A small contrastive image-text model, trained from scratch.
Model: 1.85M parameters, encoder depths [6, 12, 6].
Training: soap at rate 0.0043, batches of 128.
Data: trained on drawn branching plants, 10.1 epochs.
Rows from block 19 of the image encoder of a small contrastive image-text model, named by matrix and row number. Each number is 500 + 25 x the weight over its row's rms, rounded and kept within 0 to 999. All counts start at 0. Numbers have three digits each. After the name is the row's rms in percent of the matrix's.
After each channel's rows are labels from the 100 images, of 14976, where the channel reaches its highest value: "responds to" is what is common among them. Only what is clearly more common there than usual is listed. The data: drawn branching plants. In brackets: how many of the 100, against the usual share in percent.
# conv1: bottleneck pointwise conv (encoder.blocks.21.conv1.weight, 64x160x1x1), inputs 80-159

conv1.16 095:496452509484497489516496470518501443523509450473522475500492470524475460470522507489468487482460501498466456448485485490472518459521505517490457469542497532510506480488527501535528536512563508536506518526455512452481507486524498502475495489
responds to: night (52 vs 20.6); drooping (49 vs 16.7)

conv1.31 099:493499495506548507486500484511468481437493499498484475498504531480539478496480472504499488497500459502490496508520488503498477517510498523492508486522454531497501453497496505468459462458516490480526541424488441517529494442563471537454541491
responds to: leaning right (69 vs 16.6)

conv1.61 111:492534505477504463526462528466500495495544474482481506519530494518534503535559457533477493489493493508474483547470497487511488479517501504505492577495554509499536518551539525484529551526479481507485497460479488507472470510503482498500528460
responds to: narrow (39 vs 16.7)

conv1.7 094:537509536500474492494514521519494515486493506528478507462496484495495524515524494481541450516508471517498499511476473497563475528496520449494494546552481498507474488488515508489476511495515497513479529583524486498539525507490479507473488478
responds to: autumn leaves (99 vs 16.6); narrow (44 vs 16.7)

conv1.3 108:502483462463486482479510466494505524516538483516519488524493535501535535527514481518497461495494495502512469524474536459500506500511503481504481476513512487463540481523477477488544503528499491488536521504447465478469488500596503555502485432
responds to: autumn leaves (59 vs 16.6); spreading (44 vs 16.2)

conv1.12 097:505519524507499500497496521488521494519490504484543469522467487460430485455505495513475471528527509489501497566469520495482493508510487516487502510515454506515484457459493553502505487469438486491511484486473513476522486503491553508476513552
responds to: leaning right (66 vs 16.6); night (56 vs 20.6)

conv1.29 092:495517522469466520487521525468485464507518502503504551539480518473539541475518506541502459516483481475466528488513507493474489464496500519518509451502555507478493529496501478495453526468483530552462540465497490481479485532552532540500448485
responds to: spreading (95 vs 16.2)

conv1.5 090:533503497489513525477507505539516463477495530521490463477539517492512519475480525504535507516511548548499496572505500512521540520488496545513484468516467451505507527539508519513519514485490474511512488517489493480522527522550493509472485461
responds to: drooping (71 vs 16.7)

conv1.30 099:526463515502481500474534542543563506493478510516473454517541477491497519505564513496475479500490496501461497502472471467510495503513524485496499516536480501519506498486493497492523485483545480506503561581461483466463538459505476509504489496
responds to: autumn leaves (100 vs 16.6); leaning left (41 vs 17.2)

conv1.51 096:492512511519524496514488471496507506475506478489492476474504455490545542487515508529487507512545528486477502527481501456509511503502507481525485514493495464478530484476496502486503518472548537501472516507478566541467493514511514509476464459
responds to: spreading (67 vs 16.2)

conv1.11 096:508521484496493513515483468506502532486508513500467491518503523476471489528502480508480501515449477512475522484497491539503473478532496496508496510458479505499520501484481531474515479509484523492519489497518497519509515481532488496573498533
responds to: leaning left (88 vs 17.2); night (44 vs 20.6)

conv1.33 098:460489539496490494482428529442524485513511536480513533461503534487522435513487479481540503518503495518539488546541545493496478493506472503495514497541531485496515505490466486507502485496502493468527519569515503504505509481503504497485486505
responds to: red berries (83 vs 16.8); night (43 vs 20.6)

conv1.15 102:474509528500504508445501468493520523535519487502496516495463498495514503477488450487529467508502546498480499479507509491485479508502494484525521484507524483480455500516516503481492468467490508499445575504498558487504455485481499498507491504
responds to: pink blossoms (100 vs 16.6); two-way forks (71 vs 42.8); night (56 vs 20.6)

conv1.23 098:456507486492511513491478529509474494542513472489478558535495513552490498502540434496509500474511512511497495425531530515447510527491515511520499433492482474511479519502490530478526486489526493501480536584453501520531545525480501471499466479
responds to: pink blossoms (100 vs 16.6); two-way forks (68 vs 42.8); narrow (44 vs 16.7)

conv1.41 112:501502492449536506464523537481494522497462482532561501486541470504485507517481488534505465507528508472461495504467488528521537511491505527496510520467497556465437478483487494508494487507497496479494495511568483532488545488529569519518467519
responds to: wide (44 vs 16.6); spreading (42 vs 16.2)

conv1.27 100:518483480484494494485501473494531515483504508471498500484528482522476472510525464506517485461521493508515489525530468468471463477500529482506518483489488537464539516508488535489566506513537513578512508544481564492478539438553515507462541468
responds to: drooping (70 vs 16.7); autumn leaves (40 vs 16.6)

conv1.2 100:489535534502472445495500494463514498431529506478530484494466493491482494492486505462545501486502513524476490507484529453515494513511495529476527481490501500479515480501464534499515494559487523539472470511559551510500481465563524541509487474
responds to: narrow (58 vs 16.7); red berries (48 vs 16.8)

conv1.1 096:530504543482431500468496459510512509488441519527489486483478521479500503460483496533502493510495510499512505517478499513476471487519515495503529500487466489525473531495476502494474477484503510486544485498555459506553477527502473510528507493
responds to: two-way forks (68 vs 42.8); leaning left (56 vs 17.2); bare (39 vs 16.3)

conv1.13 096:495492523527475521519544503490502441509485467516545484518477489485516544516489505466522454469517490514530483466524492480489514467494510483487522535484478468465533534490546521506541512479525494482523491537564476515509540488491495557522513531
responds to: narrow (91 vs 16.7); two-way forks (75 vs 42.8)

conv1.0 087:511512506555495505537491482492500506489504508494494500480504478502490487508517472476510516548493502464460529481518478515522423474473472510481535488519532475490470481472507474490475492482525503466498494494500516471425546568528596477555483477
responds to: leaning left (46 vs 17.2)

conv1.55 092:471483506522484542504495467468479505533492520476501433521498508527510490475477479463472531517515486552524478524478487480489478491515473462454493517543487504482491513510512486476509525478530500499494464534603513464560522484461503479472462501
responds to: red berries (100 vs 16.8); leaning left (40 vs 17.2)

conv1.18 111:478517518507501467510499459528508493520486537488519533503533476481505492500460483501510491504472491474469488509480506491500490487494509551524521505484521479511548509489465570470524511526531515546491554471465423516516459503561543498505507516
responds to: leaning right (75 vs 16.6)

conv1.58 109:477499498516512522477527543500513545507508469554552546474515495528497494492494481469551500499492499513508517540491492483504497541494516514515537526551503527497478464440497509516448504481506490497482545512588519547480508506462510494465523471
responds to: white flowers (100 vs 17.1); narrow (54 vs 16.7)

conv1.57 096:552520462513481500529515514546486543494476508462498491479481490497506509524482486490494463501493481501516542502465476486536487467498495485476512492500477491503490555485520467503502500486486506489513496571504486487548472497498490544474454474
responds to: autumn leaves (73 vs 16.6)

conv1.56 087:508521500507477512527508449492516482455478457509510461542505521472494488513480454503454502509504502503489494489503532476492508469496483477510461493490473524515511480486513507544524506445488489482461518504528481448545548472543466526493481513
responds to: narrow (99 vs 16.7); two-way forks (81 vs 42.8); night (42 vs 20.6)

conv1.17 105:493478479476495524495483538455485492499523485529570517478519523487498540513515496486501533487540538468532479492498477486481555516485507524490510511485498480518536485538499506497534505472520447509481550522554465496501518490489521545503485492
responds to: narrow (98 vs 16.7)

conv1.37 093:445482503490494512476522531498497515522494447472501497471509491505461502513521509503493489438531517479503469483499466482501435478528500503523528441516513521472439507534456493524518500497539484470506471527443473505520543487499457466493497485
responds to: pink blossoms (94 vs 16.6)

conv1.24 113:486507500506473528496532540451456502473490466518506493523517473530489537444512521463488515455462486493525504501475491534496477511476456537486511534513502515512527489526463508507519494506546514482463511414487517442486460488532517488518521507
responds to: night (52 vs 20.6); pink blossoms (38 vs 16.6)

conv1.39 099:497535501511507507482439469562492458502501509520492527534502502511494500490484503493449518500504472489467523496543511465491490522505500505484503503529469453476470523485490519515532506484497465448564476507529513546489530541457483451542511569
responds to: leaning left (99 vs 17.2)

conv1.35 114:552472474462472488524496507518517475454517485484525516481508493527504537514515545529477475516528501538500481486547513486473493515515471529499544460496436453510507502507508488485513511536459494511471524506464496460547550490495526516477475460
responds to: drooping (65 vs 16.7); green leaves (44 vs 16.5); pink blossoms (41 vs 16.6)

conv1.63 102:500515509484512520493493500499445494474488497502503536475493478450497495508504521548475519514519510483502539465498530510512520502523514500492495508499487526514523508505490485487453486459552514500530503494518513463533529506572469441496545527
responds to: spreading (94 vs 16.2)

conv1.45 104:515495513470467506528507461482490487468488540543472496520524510500529526452494536507510501524487570518458498473528473486500518545500509516498463507541510493482496546524481523506494539491498477489516516445480537441485455452481501516512511536
responds to: wide (99 vs 16.6)

conv1.50 086:472485477504496484476507508459487478478527492479487521515502476503545557505518497516492501495467524500508461508486503484483526480520482495484451501531520504473497494450443475512511554480515494558509504484458482472527479470518489493479449435
responds to: white flowers (100 vs 17.1)

conv1.25 103:467481480507526497471505513447477491533450496535513474432479525475540463490496515516532479476529481483513500508458482485506526502483544477496497505475499492514545495514506465525510504515496490512531508518485492510482535483568503562541540512
responds to: narrow (55 vs 16.7); leaning right (45 vs 16.6)

conv1.21 102:537480487497499517509459516495523508479487537481457479503490512536476508439485485485520558484553525494489484527547543477497534543517460509454503518513528482524504522509496534503499505508511513522526539514544486516499540509488504498497519496
responds to: red berries (88 vs 16.8); narrow (50 vs 16.7)

conv1.38 096:451469507484540482511518489518497505506525521514524488524513495495501530485554476483463442508449475492493511487542516497478461482515499463536503497530505485493489498521503502535489487493498497495492482492519489508490502433503509544525516454
responds to: spreading (55 vs 16.2); leaning right (39 vs 16.6)

conv1.10 099:524495490488503509509527562502491512491497474565522523546496493546471538508527536490520502480498495478536503495501490503492500540504516474509503527525511523495498480531523467494477476510493469438515493492486473486528522468521523403521512515
responds to: bare (99 vs 16.3); narrow (80 vs 16.7)

conv1.53 109:496502513491502517481521530544529494510463483529519526491507490479557509542523480483514462497474498523460492495509491522542492503496499490566483547535517488481510506474520503484461472487490525547499544443493465530440447517514530495538526517
responds to: drooping (50 vs 16.7); white flowers (47 vs 17.1)

conv1.43 093:489470498510531491504499475485477495528482483524497534562522511509516499493445497529538489539504480521531528470525522493470461494508502485488526470528538476496481489488511494467475476544506529512522527544514504501545526473479488514496567525
responds to: two-way forks (68 vs 42.8); pink blossoms (42 vs 16.6); drooping (37 vs 16.7)

conv1.54 095:480472512459506459533426535482500508496476510462499437495486521494515464485527502514497535502489540546501499532505540485458475485482477506477498496514504495490520481492518502520513538517496527498501467497570478487529523444525483516504468518
responds to: red berries (100 vs 16.8); leaning left (43 vs 17.2)

conv1.62 101:553518514488503512529522528515529491487565534482485482504500510454465527478576461525508491495478514489543465498501476520532517459523473524527460529473524512475526502465517491498539494527527484474451530502486436477467510492464505483471475503
responds to: leaning left (53 vs 17.2); narrow (47 vs 16.7)

conv1.40 108:505491487504481475524461507486506478468497502438498523516492498534507489526501509501479508524495474493546489505493479513463505548509528539511499450509487481489526518503479520492530454503510465538504511587496543481482502475548475501507446461
responds to: night (45 vs 20.6); green leaves (42 vs 16.5); drooping (41 vs 16.7)

conv1.59 100:494536499510485497526450517483484523508532532481513559476456508537515492499501530468480520513481515501497492471508519485487522523538496547490453475493525512495526504531482485495472492489500446469512502596498486503539502489500492447422483489
responds to: red berries (96 vs 16.8)

conv1.44 098:484485516513515468461491538485491492489503509499445469506497505492507496491494505462517508505463445457491513503499475514546474446518462508460515479480521475511509536550464471491490501512469500456450494497531457479466457501490522533473471449
responds to: spreading (98 vs 16.2)